A small self-supervised image encoder, trained from scratch.
Model: 7.19M parameters, arch preact_resnet, norm batchnorm, activation relu6.
Training: soap at rate 0.0048, 10500 steps, batches of 256.
Rows from block 4 of a small self-supervised image encoder, named by matrix and row number. Rows with one number belong to one channel. Each number is 200 + 40 x the weight over its row's rms, rounded and kept within 0 to 999. All counts start at 0. After the name is the row's rms in percent of the matrix's.
After each channel's rows are labels from the 100 images, of 14848, where the channel reaches its highest value: "responds to" is what is common among them; "place" is the part of the image that holds the peak. Only what is clearly more common there than usual is listed. The data: views of escape-time and Newton fractals.
# convs0: first 3x3 conv, stride 2 (model.blocks.4.convs.0.weight, 128x64x3x3, each kernel summed), inputs 0-63
# convs1: second 3x3 conv (model.blocks.4.convs.1.weight, 128x128x3x3, transposed, each kernel summed), outputs 0-127

convs0.45,099,168,232,146,129,245,233,249,223,300,120,194,176,197,202,104,221,177,173,233,176,161,212,228,156,209,182,237,188,199,285,225,168,207,136,188,190,274,258,198,203,168,109,288,216,192,201,198,241,192,217,198,201,197,155,162,195,242,170,205,164,226,221,216,195
convs1.45,104,150,210,143,227,171,204,287,252,186,223,177,185,132,159,185,182,134,172,165,147,187,170,183,202,234,239,158,171,206,259,197,234,216,163,155,237,197,193,207,191,144,132,190,221,200,126,213,216,150,229,158,175,195,185,252,207,220,225,161,180,255,103,200,161,158,310,246,236,194,228,200,291,250,204,226,217,172,184,194,176,85,239,240,206,205,140,262,228,283,141,135,186,156,151,230,173,131,164,222,221,205,182,178,191,201,256,199,212,281,207,249,183,227,197,177,190,289,186,169,211,239,176,232,196,225,191,203,167
responds to: tricorn
place: top left

convs0.114,123,165,177,156,196,205,132,193,171,202,197,198,184,93,218,222,172,169,221,194,206,225,184,181,203,233,173,218,249,252,255,199,212,281,333,205,190,136,126,198,187,189,166,327,200,139,235,224,217,202,220,204,134,237,199,204,213,220,210,194,199,173,185,172,233
convs1.114,112,130,186,162,249,160,224,110,236,221,236,194,242,223,175,162,208,222,184,173,235,283,193,206,121,190,153,235,260,208,102,234,190,195,182,203,174,263,189,190,196,146,273,193,161,265,145,138,159,198,199,205,178,202,246,214,168,241,228,137,232,152,193,252,163,208,234,163,192,148,200,140,252,183,260,174,227,296,208,243,174,178,244,193,138,202,201,221,239,178,244,227,156,109,211,190,223,238,156,233,173,149,284,175,230,211,188,157,185,210,126,166,200,207,134,182,187,158,180,166,151,214,194,203,208,257,216,171,282
responds to: grey
place: bottom centre

convs0.13,120,195,139,245,246,205,87,181,121,103,192,230,177,252,128,169,175,239,247,154,187,188,211,210,230,142,223,210,107,263,180,188,231,149,193,166,197,176,171,216,204,281,217,196,159,278,193,186,192,184,209,197,219,207,169,197,191,198,154,182,202,207,177,210,262
convs1.13,103,189,179,195,169,204,208,199,259,154,210,206,308,254,262,224,187,273,231,202,162,231,196,200,207,176,135,180,136,154,227,268,161,209,198,165,122,172,211,157,138,135,171,242,125,166,203,227,202,116,221,239,125,128,232,207,222,192,253,199,176,217,186,154,166,300,205,250,162,140,226,151,205,204,152,143,219,194,240,198,174,204,152,208,211,218,257,244,219,205,148,129,194,208,189,163,184,175,251,170,216,234,219,260,195,236,211,223,200,199,214,286,273,151,220,199,208,241,148,194,171,180,153,220,190,207,220,165,100
responds to: tricorn; pastel; burning ship
place: bottom right

convs0.14,081,245,158,208,208,139,260,200,228,290,185,158,165,194,330,188,108,173,236,192,194,165,224,184,231,133,235,226,221,234,196,195,179,113,164,211,103,229,159,166,232,127,201,230,206,191,166,175,232,246,177,210,217,215,171,196,219,225,213,163,182,215,174,205,189
convs1.14,095,188,193,248,216,191,208,287,269,207,221,148,150,117,151,205,151,171,164,177,146,201,174,149,176,147,158,233,172,217,164,185,223,197,175,188,225,118,221,187,148,233,162,142,253,155,126,223,233,198,193,236,285,169,152,225,220,259,178,233,173,294,246,206,161,130,165,215,250,209,188,209,151,198,177,190,165,168,213,260,200,157,221,236,181,191,127,169,179,171,197,172,259,243,204,214,201,200,158,188,243,212,123,156,213,176,246,223,171,133,185,190,127,211,306,134,137,178,198,201,219,247,183,199,187,117,218,182,196
responds to: pastel; tricorn
place: top left

convs0.77,104,248,196,116,176,216,157,193,204,207,147,261,152,219,235,200,174,163,205,262,178,235,153,194,195,116,206,219,295,167,184,107,189,119,179,187,252,243,199,222,205,255,161,124,188,185,200,221,198,185,225,278,231,242,189,223,222,227,229,253,192,199,171,146,170
convs1.77,096,198,156,163,138,188,186,190,149,203,227,245,249,175,141,245,185,277,208,209,182,197,168,269,235,178,153,169,193,248,202,222,132,284,266,141,154,196,246,216,135,215,146,216,274,100,165,256,235,187,200,238,283,232,121,199,176,210,233,224,182,221,216,200,181,201,191,191,184,184,241,274,156,267,252,180,203,145,199,177,190,189,172,180,202,232,182,229,170,198,157,221,99,177,178,212,277,209,212,193,179,232,239,180,172,142,218,185,248,214,304,190,202,206,144,236,254,255,234,225,166,186,238,195,162,245,223,131,177
responds to: grey
place: bottom centre

convs0.24,088,272,169,281,225,254,239,273,226,222,211,186,251,209,222,137,176,191,174,291,179,151,171,220,178,163,229,193,166,202,183,179,161,217,148,223,210,179,222,144,176,174,250,177,214,261,161,253,202,167,205,271,136,226,139,171,220,155,235,131,166,155,158,163,182
convs1.24,074,201,197,236,203,245,172,234,231,213,164,221,168,186,197,217,153,209,169,207,182,191,182,223,234,188,222,187,202,244,251,168,213,186,193,88,196,153,198,236,160,134,159,208,168,216,267,183,188,258,227,179,166,219,147,203,233,254,103,220,195,187,225,200,194,231,228,171,223,142,148,195,147,200,281,340,208,154,174,209,290,198,161,170,263,198,226,129,201,185,209,145,217,200,248,207,201,195,220,212,150,252,179,160,263,243,270,202,133,174,176,179,229,158,284,188,223,183,224,162,128,193,225,225,220,215,90,240,258
responds to: pastel; cubic Julia set; Julia set
place: bottom right

convs0.126,092,221,131,210,122,196,168,242,217,296,154,160,112,258,173,194,228,204,160,211,262,218,286,221,180,227,182,192,227,181,265,160,244,223,236,180,190,97,229,225,231,195,150,234,145,206,196,195,242,215,184,165,217,227,187,185,224,228,232,198,217,172,160,156,266
convs1.126,092,204,230,139,277,202,257,263,261,198,161,159,162,191,228,154,213,158,226,169,226,145,305,163,208,185,199,237,222,206,164,230,178,130,187,231,225,238,215,169,179,182,202,183,157,197,229,169,132,216,256,166,203,186,175,200,193,162,213,158,197,181,241,261,264,224,238,166,209,253,180,161,270,215,172,195,110,174,249,194,224,224,131,224,198,133,196,235,293,202,215,131,213,167,216,180,143,157,217,150,195,135,285,225,158,157,252,190,255,134,138,204,202,164,246,239,177,162,239,218,206,139,163,195,173,237,150,157,252
responds to: tricorn; burning ship
place: bottom right

convs0.29,094,199,280,211,185,218,236,191,157,153,200,141,244,174,201,248,238,224,196,131,135,218,135,189,216,182,190,231,266,169,267,139,154,257,257,134,191,179,240,210,163,272,209,231,190,213,219,229,176,242,222,156,166,289,152,150,211,221,141,191,212,186,244,170,213
convs1.29,088,132,239,271,168,153,140,116,122,225,160,193,199,204,205,200,195,197,204,231,218,230,219,185,191,179,158,196,198,204,234,210,194,195,186,179,219,220,229,169,216,213,231,183,189,205,137,185,127,256,193,220,155,151,201,253,243,254,209,225,260,136,222,296,153,212,182,277,202,246,261,203,207,202,175,167,137,295,178,220,202,175,204,220,174,224,147,94,212,190,152,278,188,214,112,230,174,199,210,223,197,168,196,154,175,225,186,119,173,173,242,192,192,131,117,118,193,149,167,175,154,275,229,203,184,261,185,191,237
responds to: grey; tricorn; Julia set
place: bottom left

convs0.15,087,142,156,176,242,250,185,173,182,191,217,245,178,201,210,199,169,257,208,162,221,178,210,188,161,193,180,147,186,180,201,193,251,175,174,200,124,134,215,163,291,285,158,214,243,220,155,240,196,115,232,182,251,165,218,144,284,163,120,214,155,223,193,248,229
convs1.15,083,183,161,216,211,187,223,144,181,198,235,191,172,234,219,202,199,173,175,206,176,208,254,216,216,213,223,241,135,196,245,278,244,239,234,214,218,240,197,188,216,206,197,273,240,170,197,188,178,176,277,200,169,279,240,208,260,187,250,180,172,179,290,186,153,273,73,287,191,131,234,196,157,140,134,193,205,132,123,149,192,180,236,244,232,212,177,172,196,211,204,175,208,204,213,243,251,103,195,296,274,236,169,174,195,171,220,266,157,194,189,240,210,182,154,164,200,173,218,172,207,204,293,202,189,250,173,171,197
responds to: tricorn
place: bottom right

convs0.84,103,275,187,196,227,189,200,164,209,196,166,201,250,209,234,165,223,182,158,270,206,164,201,205,179,133,168,182,219,170,164,177,179,206,224,259,204,185,234,130,246,173,144,144,250,322,185,156,193,180,185,263,221,223,184,199,227,128,237,125,115,228,222,176,149
convs1.84,106,180,233,183,173,169,189,162,241,188,123,177,169,226,132,224,189,215,232,181,205,80,186,248,207,214,194,180,199,173,146,201,184,257,255,148,127,182,191,189,217,258,248,145,199,202,227,156,228,246,206,129,163,159,210,185,162,179,145,204,151,220,233,183,164,250,157,193,208,237,206,250,159,194,218,292,250,169,213,203,116,169,194,189,194,172,197,87,149,192,194,164,198,210,305,203,208,148,133,138,176,207,183,190,265,191,182,192,216,191,235,215,214,200,347,166,163,208,232,270,228,198,181,156,198,209,236,197,215
responds to: pastel; Julia set; cubic Julia set
place: bottom right

convs0.106,080,250,299,258,171,263,202,118,168,231,220,199,134,267,201,196,182,195,222,236,170,144,141,177,217,169,263,183,238,117,229,213,202,147,221,166,202,179,199,157,188,202,141,209,282,239,242,240,166,212,213,148,215,197,109,197,258,183,191,202,200,189,202,179,207
convs1.106,090,127,203,252,233,169,159,121,165,218,209,208,271,178,205,254,167,196,153,178,199,194,129,327,206,213,191,165,216,195,167,222,202,199,122,184,144,274,185,177,139,159,169,208,236,184,106,244,183,234,227,187,200,202,106,238,246,235,253,209,223,164,186,215,215,202,273,240,184,231,206,251,200,240,249,153,216,183,195,230,191,210,207,151,177,266,136,252,200,194,237,265,173,243,173,186,232,250,151,226,195,204,234,219,242,193,209,180,108,251,268,213,122,184,214,143,180,237,208,233,181,176,241,208,137,175,264,183,213
responds to: tricorn; grey
place: bottom left; top left

convs0.113,121,237,243,247,284,204,178,218,153,193,223,190,250,201,245,171,185,274,196,177,145,195,152,171,206,268,144,211,162,226,181,192,185,243,200,118,152,201,192,251,211,119,224,124,227,178,133,198,227,201,198,150,161,198,205,197,218,215,157,222,242,133,291,210,143
convs1.113,105,234,252,154,176,256,168,299,198,183,207,184,165,245,190,175,169,188,175,295,191,186,173,167,214,252,165,198,192,208,161,129,202,201,119,121,247,204,162,259,213,153,173,162,140,195,182,171,279,305,214,198,158,228,229,192,132,150,223,202,189,181,234,231,180,186,128,212,249,154,238,257,174,203,166,180,152,175,213,185,180,201,186,126,211,195,295,241,192,191,224,213,149,135,102,212,225,189,219,159,201,253,166,185,304,214,156,167,191,214,165,116,266,210,174,187,236,204,242,207,211,190,227,190,184,205,197,209,230
responds to: pastel; grey; burning ship
place: bottom right